config.yaml
model: "contrastive audio-text model"
dataset: "notes from a synthesiser with random patches"
train_examples: 78125
time_shift_ms: 100
n_mels: 64
hop_length: 160
input: "log_mel"
spec_augment: false
win_length: 512
tokenizer: "char"
vocab_size: 30
loss: "softmax"
embed_dim: 128
encoder_arch: "convformer"
encoder_norm: "layernorm"
encoder_norm_position: "pre"
encoder_activation: "gelu_tanh"
encoder_mlp_ratio: 2
encoder_layer_scale_init: 0.01
encoder_parallel_block: false
encoder_inner_norm: false
encoder_drop_path: 0.1
encoder_patch_size: [4, 4]
encoder_conv_stem: true
encoder_depths: [4, 4, 4]
encoder_widths: [96, 192, 384]
encoder_kernel_size: 3
text_encoder_causal: false
text_encoder_width: 320
text_encoder_layers: 10
text_encoder_norm: "layernorm"
text_encoder_norm_position: "post"
text_encoder_activation: "gelu"
text_encoder_mlp_ratio: 4
text_encoder_head_dim: 16
text_encoder_fused_qkv: true
text_encoder_bias: "all"
text_encoder_qk_norm: false
text_encoder_parallel_block: false
text_encoder_inner_norm: false
text_encoder_moe: "expert_choice"
text_encoder_num_experts: 16
text_encoder_moe_every: 2
text_encoder_expert_mlp_ratio: 0.25
text_encoder_experts_per_token: 2
text_encoder_shared_expert: false
text_encoder_positions: "learned"
residual_init: "none"
optimizer: "soap"
beta2: 0.99
lr: 0.00095
beta1: 0.95
shampoo_beta: 0.99
eps: 1e-08
precondition_frequency: 10
max_precond_dim: 1024
one_sided: false
adamw_lr_other_params: 0.0016
grad_clip: 0.5
steps: 8400
batch_size: 128
epochs: 13.8
lr_schedule: "wsd_sqrt"
decay_fraction: 0.3
final_lr_fraction: 0.01
warmup_steps: 160
weight_decay: 0.0
adamw_weight_decay_other_params: 0.01
Rows from block 2 of the text encoder of a small contrastive audio-text model, named by matrix and row number. Rows with one number belong to one neuron. Each number is 128 + 24 x the weight over its row's rms, rounded and kept within 0 to 255. All counts start at 0. Numbers have three digits each.
After each neuron's rows are labels from the 100 texts, of 14976, where the neuron reaches its highest value: "fires on" is the input token at the peak. Only what is clearly more common there than usual is listed. The data: notes from a synthesiser with random patches.
# fc1: MLP up (text_encoder.blocks.2.mlp.fc1.weight, 1280x320), inputs 214-319
# fc2: MLP down (text_encoder.blocks.2.mlp.fc2.weight, 320x1280, transposed), outputs 214-319

fc1.87:107148127109130162187103074184094151125149075135164085117127136143161151147131165129116094128117159112128129125150161107091130125113137137141148062123143172106174136128095118116122127143125170127129126130120136104120081143144122132172149123131146111100140119132113099078138090141192099120133134148146145190168113139063
fc2.87:136107115107132155139116159136136121076132147151133094146158108100120107122108128142076114118193148090167095090152178101107116132149117135135104085130093126108131109142108148113111107123151156122108067116110140119096092097100108131162142154125112131179076086127127136106158187129161121129193094097091112170179157159148
fires on: "a"; "o"; "g"

fc1.101:128175136142109159126125122117133125103129129158104110120135136182116102153098090118143109128164160147145136124125121135096125139179145158144137098125125116098117104139113120098143117097112165131110133119151143116134126124171120137146164172151124147095156145150125099136135152101150123121104136137134083120167108109117
fc2.101:121104120135083182115103076149144120140123107168164151147144140146129129155124125126112127121164097121105095116134122132125109076166090104150125132124170158129154129138119131087114093114174141079114155101112140145131158114145143098165102182088132118144119123095135085094114115144177084150117167122101133181157122172134
fires on: "g"

fc1.579:141135106088122130132126108156140155126099118141123170101149148077093151122091134133099171131131129125165077166127117105118140108135098132122100109167166172111161104164080105127130135179152112154172149132142162150111144113123130131116104127156142095148122144106147130139144106118182147077138161123101119138106101168116
fc2.579:098133129103141168140150175105165107109134154128154129151132087110119117151134125135132113126183137121155125111149133156138088150133144105140117104144109140125146132111175130104146147132172112145143084133122131125104139185106152124165128168101138103112074131107158092123137146154176129167155145131084114160113143156159
fires on: ","; "a"

fc1.544:161097122141147126121147079085096131130121138150143149076111118157136119112119137188131132141112163130143112120114127164106171113124123118179091114132128110168139103128110136105149144151140095133092148136125093103178134135120135116131176115140178165123145113128177130098153153135155147142078117168128125112102152078141
fc2.544:137156126144077148092133055114099132121100103143104174129120096089114133105126140138130143118156138156138124157115116122136113127111140169151119118158154144124103142111164116118117136152121121123123146168129134123167116125123135163111145138123116089109168108106180151100151149189146125123092091107099096113142128113120
fires on: "g"

fc1.386:105116094121129103139110140169108139118141126097080143118170117112169125118160156144154130126133130140154116135121121121104134154167117143128123158107129136136173146144128142175122135121156158142132090119144133076124081101110119112085111081140161135079118150075140123153092142137131105100143133091146140118132128123140
fc2.386:126111131162125116181087126130115125098106130137156118113121129118120108101138136147146160120104137147120115134094105131102117143116137159172147143111099149135120069113139108128160106109119126132120108104124141178147153133129109081137159138121124135098155080165090117115126094119086145115107150113095090091119123157134
fires on: "r"

fc1.482:104129138149138090152149092113144083152175136112125153137124116153131125094119112144140078149099158120127129141096108176179161108091164120122101139127103143148095110148088111131111072145147124106127156164103153108083109139136137155103166119150129084139155165107126169111159120089157147140112091088134128084131131138144
fc2.482:165163151102126128121080105158124130139144140109144125077161119126143147144160178108147139147129088156123142098092172129152126129120123154149109175136164126149113148113123153081120139124116157122132128160097125114155152070128143170101100135144114127112178139147139125065130135120127157111074112099176138132095140114144
fires on: "g"

fc1.390:150083090149136159117136065115125140149115153139172148124101150113126091133127175123129105122124119133139103158141147120126147125096117141114139126171176128129166115148124146138177138162146133120134117126129110122152102099127106139175112123100083089089134139101133118115111082122148104151172125173112140113148084158141
fc2.390:136123154142127146136140122084088130136120121117125136172132122070092060119098123118136096115121154163135162096166138160147121116135075091111130103138114137110143112174116115171117131166133143118136168109120108095115095110116156154106135085144123072117107117122150115132158143111131103146121119140113128133183141153114
fires on: "c"

fc1.320:155137143109092104145123162119120135144167155092111108107138136114127097155159168153087113119131099091121120146102157102154151157162154075125110107119165152079100121148110082126106133110128125090152097144134124105122131114125132137134167135136145161111152104073068106081128119109128127137101118116112118117138104126126
fc2.320:119110102106095144089104137148118109130097140126162194118148123155153145131093122158108133180153119142126134144132130132110141113139133114115182128124134159139149150124131093092150063099137106125125103139102171144131105153148131099115149132137135155153091129130121125097117098117124153138129162126120126107120118117140
fires on: "d"

fc1.670:097171137118117148157119141144092116150155086180115127126131144097140108155126089151147147165175127138136135123102119089111132117143095158155186112145112126136097068106115117135111120121144099121090172161095103094106133103146103186158097153119144148093122177166127125094135113121136116130114140122128110090103150149176
fc2.670:156149134132157102093126172139094106114114130146159106140150068056116111109138116129103116098175150165111121120147116145153113129128121126118121179140146155141057117120116114155114137112108129127140147136109133157153128144148121105150088158079114131115148157143092162163106130124134092124109140138159152149110107136132
fires on: "a"

fc1.746:111071116149175103152122134105109097117134131095152167104108079142141166128110140183100090151134112099146151139128130104119143152115141150131142126123144140126152103107162147171101120152126089111100131179160136118144093106120145105066104101153128152119170148138148142128104127127124178073112132106133101155137115115116
fc2.746:148111166121118109121143108178103135163145150109157133130133103145140136187138111160142169136128121137158100124103110128105122144148120134123124108148139112155090136101095134115125126132107127141120155143175144117147137124114180075142179115140149131127084098164165126123088117100118126157117104150120102105138131126153
fires on: "d"

fc1.676:156052137128176093133099094176110151113145141135132128130118138131125141144150109142149110152157118098124126096120110068145125164142122105096151132146128138126123142108156154113131131134157110101145159118149146147138136118113166117141094100183088138146132135121139088154112104090090136089140124113143136131153123097153
fc2.676:171151130127185155100113125145171124137167137089094117101159102135126148137098120151139139142152125091125100117158108092072137127135110129151134110133129123153131133122093098160125168148135170098096141148112141112125118139119132110176129139117137155132139139134171139168091127150102187140137102172143160132096119110110
fires on: ","; "d"

fc1.406:129141173153134148120083138142145126095115131140131141106153135123132170154160115096104115112131106107156125118137113145137131145084120153146106128112174177136134124113104115115120143107156153106102127165122171139163106122101144146137135116135142135135112111113131133150098101121146101124075145112129118135127116148109
fc2.406:108118134107107129124127141169135127101151130170116105136129151114110170125103106114117085072140125109166109118103183152152123144132141107113146136168155145098198132136133144105107129134176101093113101125107082116163122085100109118142127162104132106154111087108169145128119169178129142143126143099164134112132146100141
fires on: "r"

fc1.157:116141102089140171152154151142142170133092119102121138121114177135082095162092116114176195117101119159123146149113138115112170144110200123106092092175131125099109134120137173112136179085131140125144113163125106135115152114125113128152108126096124123140110074152145153133093155139125134166102168124165167166141124147139
fc2.157:142106141113147090145127132102108150117153111116185119120122102120100147103130134111111131145156154125149133144127174132121115133139122117082107097102148083150110158078112167104172135087052139163107136095100117160143172095134062125160104132117089095131126176171133123125123110093112139134127104101110131131113148134159
fires on: "p"

fc1.469:129129124134171134161121141157150136148113102101138102135153081123147102106125135121138178090156101157143121146173088094074104127142115131133116097112133137124123126133097125134134082133147147106085139127150148130127157119111093118147182077130096129132117178106118159143126109113142114153125113132122173087128155148166
fc2.469:141162093143120150123176094150128116149160138104143131141132128093138162097182128131108129111128103128098083147156118155104133123163147151136090128133175125121120133129112118159133083125132132048153144097141177134134150120125122139119155117119125128178136175159137145123134099113170104122143162158155137139136136100148
fires on: "r"

fc1.382:160127123132126144171148129149115130136110170152150113115120115126143126140131123132109130146114100138197153142129094133106127137142145108102108136115125091085118124150143142134129109118150166137078130125145115114169093164098133157153143099146132154123135113110169106105120140069183103156114108099154134163104154136132
fc2.382:130106123169107107115128095138114145074158130144146145125084120101164130103142150129148119160108141159128114114144122138121135113121150133107151146141120120125105113120153120147115090131100141151149106147154183133116179106136122123094144128155089072092124141136125106124182124081160141107170095160084058167129124146124
fires on: "a"

fc1.20:124141092103140130125146115149080167137113094122130117146144171136094144146114119167130112123083081127117082090117134106123132148106181144099124125177144132068138128118149150113151151117148152130147138084123131118120166099156116128138134142142120136122088089181166130106093151119150115120104115066131097126124131156165
fc2.20:124161133118137162175121148112074162101133100106153146140098119097122108136127122099173111145161138114104142116154180168094129118122178160125166138161118091133114105088120110113128131113149142142127167094095120102143121128166155128157107140086075104116147113145141147130126109114123112132128157103168130153146143121162
fires on: "p"; "g"

fc1.383:118152083156088142143102117091135180096118107126134147110130154115137134125144124144094114127132120126109115160080109098147116133127153088154154065137166155124134117113141082107112119102130104123127106145184097062090124114118112119154127103141110092090128108113100145125158133131126143095177129152153132090136125152079
fc2.383:124098118126101140149127183111136136115112128107157127133106127133113123133102098150120155093140115127114132096118150119088128055185149098120182105128121142162151114138126134114132098087113142110129111115081135123140134160135117172148134156135116112092121155140127108130166114104132115140113111135109124144143138168123
fires on: "g"

fc1.52:148179091106152109134140172130127121122169146108141120112166089169135114121182118141114138146155124102182087160131143108085164163089113130105145141092109140138134128178114105180125163079106131145124133127130081103117097094144118131132144090101144148125175117112117116102174152155134155129099092131154109119123130095096
fc2.52:137143134158119139113110133121147131096091164123137156177105087149129133153123157097130105120095117116137109079121145075146145178096082122125133088128153111123155115125112121126114138134123095147132108123088099077077146171106132103115172133125124140139111149141119121166154123181111127149131104138110087107121132164149
fires on: "d"

fc1.243:110129109110136159110107117105141113134155142138139104085097136137133140126120092146158122169169127129099116113120130159097110131144167115109098119087111128123089130201146118140125092108083144109096150180100163130136129164107159141148111101156116167129115170068066137104120132161089140132132091145137114171133146143097
fc2.243:111128142137089139147099098165138083109164149129128149123107131146132157156149115170106108137135107100154120121109137132144085101091095173105136121070151122128127106137125119175114091158084156183128124135131148169161146143141130137136099146162121128110097128118101133118135183130109111101148121125100112135153121132069
fires on: "w"

fc1.374:165126136080115105107111113143111120159145098113092139154100162132108135136178133131129128135121140089140139135107105092131121132133127149176129144135102134158113104148107091102158141158100117154166088136135113120150120123159131118117131137144135117148105110098085115103150142124091118144124155164105123119118149110135
fc2.374:111113155133105130166124158128138078132162072135125155145116141153111121147115132110131180145092088158158119135115126150133109134145131147138113150061121099157129134102116132122127134127135154178110126146130157154163122117169138133164115100104124107144115109126068106148159135140130132151127136121137157130113115149097
fires on: "m"

fc1.712:117162157150119132115134141148113176158153062129136128117120061108141105138133125134142168119151108142103102130134110094146099155101111108131129150136164127152076106155122121132119116149144177117118109077191122153119102171172150065121120124120113132159075110097133164125147110144103133093126070151115144087137124109119
fc2.712:107124130127138138122122117117132151095124096101110116102148132084147111096110132094099163098172134165146148159110129097134137147122152121178119150172156100121118142163121127149123087115121137120118103098120129121125160114129134108105215160120113165132132127116107181133143134135143117143116119136140101146146122094138
fires on: "p"; "l"

fc1.700:143125105133122115140097150127118146104163138129112131144105128130120119173163142142146119096107162120137094129116158138136094165125120129165138121157172134118145098079157136122111134074136170145105103152130118133210150115145132161114116122116153097128131111138178121145115103133130137164098164167106121115091085147116
fc2.700:087110163120128087140142143153107124124158140147130143137104132105128154109108086117135108079103122102130129098108106124143117118180137081094127094154127112067129153078162164102156129122128098099134083137127119139142165139136104117167111107057091132159141138115134119102092127137171118179134127161148135116115145133120
fires on: ","

fc1.533:143162130103147136128147095112118101163159118130144176132141121113153091124149106133126091171165149141132145113142116110143153144166162121166107115075139067147100133125134093142105122111186107138169127144142150103152174130114129175117121112096124100145139154147113138125147156113163142103137087153132142104134128128125
fc2.533:168146112140088124150131114155086166117101084136133117094141126134171116172135139143106100119124135102168105123109159154111110122086137144150078167145170109129086127115153116128139152146086176119092107131118144118146149096121122138077145089133138144095162110147142118120092130110164119121082121135128152111159144105153
fires on: "g"

fc1.2:146115148097158114100140112179061121178180155137161160132153121139154141093124170170106141167136107134130141158114105100120102151146124117070099088158125121148096080140122135161176106115121147097157083145118108158139149114140096075108116145169154110155125127121122103117151124150121106102155133140174133133149111075162
fc2.2:142179150118151148131155101136163093115140151090115163172100118121163140126152147118082124161140150094104145132168125104132114136188132086141102096132126161101103099124095161115114151149125106120124116095157134150138126118157116124166127130096178152109154142134138118156146151156118109108176158135171146151164144139121
fires on: "d"; "e"

fc1.561:130133133142103169157169136120101110102122109164079154095100134121155120140112157142159102180140089174122083142079119100146143124101139122160138136111168128153117129146097150100142137077161130117156091085123096123105125141112096069127113119153150144127108101107117139107100118123133126144084130158104121135140135116134
fc2.561:108163129074105179111100094106094123093148152105133095123115140093159112118119113159124135137158110137155124139134094101072153108102140118208133155124143135152174160145133153122105104104122144122094136089111118103126152111122154126117169151159131100098144131147127104111120078129163120155128132133089106099147135106093
fires on: "l"

fc1.131:089177107141119144163130128139112157108100160070149106132171103124123132151151080162153109116123113158130119077125154127107109131107135126114122164196133135137136124187129121153111138108148090127129167145130146143167144119155095114117115140130115100149134155101123102108105131110126107128115130098100134117076167125158
fc2.131:097138153128154156125110131162120114125141108110158113124107123110123132096096076122131109114084122111105110083118119175138117115102146120097151123158108131101108180097132095155109134125100120157137142154140087148098099101147149169168101126088111122141113115155136120146078131136132129139154128115174126148138125112151
fires on: "c"

fc1.163:097146132159161146104129182166129089116118106121153140125144111094132107105112097128112160152189128144154080157141115120086134128141112126176116099097123108154121135100091150130154089069148164101139152099153092176091126117156143104134103146083119111149138115147147109137159113122153116147095083101164144106161086132134
fc2.163:099145109155167098109149146107151146142169136097158107179132118109122129109145131110078153090126146119165162221124131166131111117136115109135120116182129076133136127087092128126161141078116152077091136101143117160162125140131108133178126185136145111143146137129138113114113149142145126104153077122115142134174101115162
fires on: "r"; "p"

fc1.711:119133135160146129137122161152138121080124152103097149121153128148128124109089071152158165173118107101142136148104122134114137140129152107125154182174152121098104143151163161104117142089159139143144139134118089112136150116115100128072116115112086142101083152114128126119128136170113158145131133134137108139110148132144
fc2.711:152139138102115130112140123138085129111091136116145151104170143109115111126126122146150126126088155135154139103093090144165108111173137110113146152169080098128106110178135139108084149089152099137116161137131127117099142108130124175129100096134093129145152107151107138108131123123153106091081155089163121160114128152114
fires on: "m"

fc1.19:113145085135098107125120134126130129172135096091106143137138111105166128135125160152143167099145102113109131116141150112102139144152109145108100156152095123113147143085135160147133128155119120110105097115145120098129194140132130186094171103131145164126110129144160107109106091146162114153150142179142171126114124190135
fc2.19:174150128144093105179150125160124100128101106124094135113128119119101102104163147130122106137120122137125098161149101160099082129174128162147117114100170126115086113137126113192160085115134104071141103104142143109149151095107141123117090116135145163135159151167134124129134089091146131139155140200147170139097134131108
fires on: "w"

fc1.630:120105139115144173137126095095068131176085124088150112107130154143158117112147148132099139121129103145147133083104096164114122121141185116159105131108115145183129133141126146139100135138131120134133133143107168121090133097122150153135125170127123113150154156078087138141138125128110103136097136108108115128092151115091
fc2.630:155144104129101145104143086116124117099079111090134135119126113150130138126144129145121149097145159162161102140125110129141124134145118082138096095149155107090135155158120087151121116104122117096161126153149116089140114133138079152123133143122141127082151135117163135113137168091134104130112088107163092150160135101085
fires on: "a"; "g"; "t"

fc1.206:159117145122151165116109123102138138125123125172145149098116159128102097139133109152121121115120114106141106127139128154079154120117130173110099127130171151157157137110111120117115173102156146117130130158087156161164150123153101134143127134121121146093156110080123126154115145104143097136088178124132134155088112175129
fc2.206:121120142107093141157119139155130147125165143119149132145103112092121139136052100116125091103103111099140114087091170144157101140132125111099120118150104123121164159133161139100109125134173160091116086137111101129109105133086126139137101159089109115150124135085152101103102154121146116101139120155125127127098137150141
fires on: ","

fc1.607:129133142148093094155124089138107113117101086145152105132101133136122154148147135160196132099187094161142149119157104094156117111129125135161123105110116125097074138092140133127134121126123097061151115140120128137142151144092091158131151132138114126115126116117149109144137108101093121131134123106117125142122112160105
fc2.607:164105085152145140150113159147111124169118073106122121076132114119118122167120113111107139139148135120115121154171132122135087156100141128156157174102110134160120125118131140168158116151151158125113119139119136162162146146108163121108116083104135138057150092161143160142104115076105167125119120155112143125145111125151
fires on: ","

fc1.603:096149118050107126123169128102085098144124144129097133116133168133134133142092108161132125079179109143128066135105165139110088178104118122119173136145103135141118109162170168171115135114101130192154141108150124103119132125140144117160156144098125132093103093093158096135105145184164106127154119153118105146115109159168
fc2.603:097126140140116149131106110117131129120114135125150142141144114133107143162101125137106089098130154126107123083136168177161103145116156128102169117131110108123115134077167102117102125139161120116180173154136143086165109131104109163181114143099128129177111144120143151138136123124144124144166134150123151175161119155146
fires on: "g"

fc1.61:114101134146115111136148155119141152128094166088148143121151154158109062126129086122154104128114158122146088134098099120154157148127170136147145161094161163114152155105107126163129130159185090164129061108112142140118077145110122127114109127142187145115121139145121131189127096132178099141131099143125125114174100107142
fc2.61:133121125135112126149128114095137115102129135134140099084134175144104090129141142158149111137138149143128131159113097057138145134169147135118139165163143182130147159086102132129128146119107128130124095136160136164142125104105125076138164151139180161115137153130142118146113106119174153143157136178127151102146125137122
fires on: "l"; "q"

fc1.764:126104122150139177153083137164108143164168203094140150125122164135113134123143138102162156132150122164119108147114115095107116117152118111111130161138121120109142088128136120178127104194114131123166136151112102112148116122120103141157096147107151115125145140112131133135096121108112161119095147107102123142119136131144
fc2.764:099129110145129156158128086114166085126126115137127116144131095136119134145147147084115111147120095110130145142164182130126127118131083090152146139091123167158167136124102142101095156136105134102079140136106132136145132119130123115163125099130095156172161133108110153087123134076148115108124126142164127099144115120127
fires on: ","

fc1.93:182123135109146162121101150143150143115158138143132114149107151117175098099099111151122133112134130093128104123097177142099115129103144152144071115144062117136120107148125125123157178092134101138112126160095135113155189110127138140120140139142128064106156124100139161142102154154108101161110145125132133144056145158131
fc2.93:111133158106130109156122149138123137136133155145118157152135107085107110116127070148115109079107088078160105098120142153165100165128127102119118125166118142092157154133146128124129129148180099112119097148118128124128118104107126137176124155127098135126111107130119142127093156110155139163145141137134134165124154117124
fires on: "l"

fc1.103:125113141138155108113137164140110142156122132099105099144113197144098114114124148131138113121117133150112154121125139123090132145107133128106151118180116108113068118149172168137128119117140165099085131158145119090107130101127147089130108149123156133129139120095129091081103101122111063174129143089159134124090086107116
fc2.103:137135103145107136140150096126094102134123147118159133117122103118074133132163118134136146157150148138137107112169130147146086141152124133083150116127137119115108144112152143144117122098078138192102102103113134169074132100126068167184100150110142109104165133125110088146114105080154122131111095120119135146123144140184
fires on: "p"

fc1.234:153160135134165162082105158074112107104150093111125118133155132144156111086138135129085111126144118087094127129125094168095110119167125143108110149165122140132115128147131132156133149085114151098154144149153113125111113135134132125131147116105134132136125166115117107108118126137097118143121131116127153109115093112141
fc2.234:133144107146123117094116129160090157153124164110146109109139104128112113146113132128138074143079120121123136119108114099102133154138135107104140119153117095137115141159140131152114082110126156127158142109147149128144106078136115175139125121112092121118176127162094065098148113107098125157111123091134111120129141119189
fires on: "c"

fc1.99:137087128121120128100121133133121106171149095150105095182147122089146121114114115135128146137112136159120073158102080127113132100135085154153107105107128146159110089124170109123131115154106161126167102134157151134113132129170123110135114136100099105110181136106130130188106104123101106162119131135135120086157103152143
fc2.99:149111125108103128112160135157099104120195094115142127147122159150116123150106141115135191169130135147170112176122114124114105092141153129115135201087151076146126108099121109131163116128140161139106129139137181158147113127186159115149139144150145124136158115114081145140136154133160159144139131128118131103112079116088
fires on: "m"

fc1.704:170118155156179144116127116108114127146094105097118056114152164116129137144134155106148102113108116144145113129119143127121165128151171161142139139113085153143163129115093130108129123142096133137121128128130185103086126126135135139146117134148139092071133156138108157127144127111154106156109121119154157118084144130114
fc2.704:101108156069145128142133166092116126129096149171124131105101140091137142105161078094098140096126128127132133128111159150137107141124151118074181104172154112138146177116112159141096111108137118125134100150153128077124142152102115123150130164129150107140109134100127139129131122158164149148114117095126127118112132162152
fires on: "c"

fc1.647:128118162098143149099101125097116133160134119138137139151122153147124113150130156133109143122122147165140161106110142135117087117154082161127146139098137107104117141121151123151154111118133116177157099136143134127131145123067097130103110154133124180163093120123125165164114136135120090138132121108135125115140136125160
fc2.647:144111122145139144145147114090115126135166093148104188136109140192124139177172143083130127148121130151118109115109102159092154132099138082131152151117114119159114115132147133091138076099117133151114136134125105174110165113141096116126098128148142083143102159110124112153100141153150140149147157150116117119112136101111
fires on: "m"

fc1.244:119127137087128126132132151166130145138133119126104110086103159112134115150120129096122151144157119116148170102134092161109115173127094125112095100126116106147126153129097105118152158130157122116138100129153095107108122133112150131125121135136126156110112081131122153133088205143136106142093127098163140090128121093137
fc2.244:121145114160113120109082138132114135136150140137156154132110160138136115136075092147155174119148141120097172142094153099145143102178119166183196103129137143132086104111101143096104106128133170127122140156154119137118150100115143134148110096091153109127099156136127154145169104134074109132150112121136123120130124079162
fires on: "d"; "a"; "g"

fc1.208:087143144141134103107149155138117071101149143061126116139119117134107128159155111122134118089174109179146148194116091115107168102098157174121082124115125137144102106132104152164107101098157134080098144103173113104129165184140153081139130091073122108145179128120151112121121133124138097147147152140117116098095129126136
fc2.208:124146105102143136121164115149157141176138122123126135140125136167143145096145135130107125124130114147135129134124128082129105097144107124142108137110125124144129168112172083110169098092139133079146117115164098150152132136137116150107157107136124129150127205134142138147109102130118109139114116106165147135125107124137
fires on: "r"

fc1.58:143106156111148121108149114133173130109138118097128141109153145099159150137127142153119136133092102113169140164137135161111062077126149132147151079182102169140110136153137104141155104122110122124142121155133158109089121107122124162148166107120156108119170178123144131082173133107128170172141105123116135086139115098189
fc2.58:088110116119139095056098113141109142143134130121110165124132091141181111108167097134127128169095141166158129179124103102112090151108141147113119163128126125111147122166127097111097093099150122108156127127124149067148118144141135135116155163127134134147154130125147150101131133101122127126078140116173171103137122105095
fires on: "d"

fc1.663:152135129109145118140109164159151126160122145142153140152126155127122142125168089120114153125098108108097151132127137145095099155116145151124136144124101144135098107156171156110144160100120124147095086146153117126115120147111120144168088147140120157127140157116124154094102136124088146148129145079103133135142103135102
fc2.663:120097114149102096101101133116094120136141151137140136119104129156129141126190132143089115134168128077125150176156136132143060142120100132076114131094127135121128135121148102156082111097063149176141075124130131176102160129117090121145103135109124138090129122138139127107156146120121104120126106097126146115150133121125
fires on: "w"

fc1.192:150148103141128082122143182128147137130137133167087122150125105160149157110133133146148108185141116091157119164123121182165142144109162149098111111132147141149108084165127130111125159123135141094142112117079100086152100103118132118118153134141170109121148148175153112131139103132156144147134163094151113125152104129072
fc2.192:142174114150163108121135142140154136158124162116113124129149141157106082128142164134169101151096090097150163112138102084183117146107183121127163104133137158087111141130125138137122166143174110177116124127139163138104138142089136128131115097196094136111161174119100139104171127111119107126123082104087096163143167130124
fires on: "d"; "v"

fc1.474:147141110125199132164120116097172110146127148085125137088144094128142136171140128140124156133138122110142100115132106140143150141119111143117116147105113118134079142117135143121094117126149141139127141109118150127157083175159133110117125130125131155127145184139099131115105128087109122094133110161129139127100117169132
fc2.474:120107128143118148169160157111112117108143128140116129110150171124150106127162127173149158131140104136120090150102141098075097142128113082151129118137134139177103147119133114146157129135109157113105155114115150121138111098127120145108071115131130113128165145111076129099105106131169093138131166118107148055141095151156
fires on: "m"; "k"

fc1.736:121133109136160144161119100137121092153133153138132129124137095104154088114131103138094138129184115121118141133062111123149090138173146081131160148157144135126120108106070163132130155137149135109127132125111115124131137114119148139169124140091116144155157109156169132133132141182152154106133143149125125162112156132142
fc2.736:128131144161133139118136109158121115155143142149136173113133151089135138169133125110108108121116168169083122135095109113098099126143141141125111109155112117120070091156116098173106081124156119116085087122142103095092127129105122122073144149102099121128122171124132162139112180139148131100105151118110124155130148129128
fires on: "m"

fc1.183:105151124119143109083140150121122124157112133145100117152154133152162140091096137124125137129132118117195128113160098090120164146107120142094134109144114118176160103131114125127133170166108115130141094155139133122140096141114082181114162133102116143123140099097092141147156141154126106123135109135125113091109183108130
fc2.183:135133126166093111098134142125121120101114093127087133155118107124104094093129154113149164139163147106167102123112137118134071125138108085144090131104126159110108092149151124159150157150140144187090101131153140133134122127128183111101115159169097153107111078133095100157194150085115116092132141158126153142140164091172
fires on: "m"

fc1.67:184127131101190136106133136198126146127135115142130108122115138133119124208136103114116075098138082170140127119134157099118123147135143184139094137130139104140084115130161143134167112110091125155101143145124125073112112122136101136115101154123113133089127141108123128095100110165177134138105143088156090149141143104113
fc2.67:137119141114163102164133151142104123169147138161137108125110104131135127125174111097138130155167130129140124146178136117138091154163142161134171122153144144115099177117102125162131099109082145130101134140150116112120132093118145101181099133125130125113132147163161140137122158141138099171153132110141126167119149142147
fires on: "a"; "p"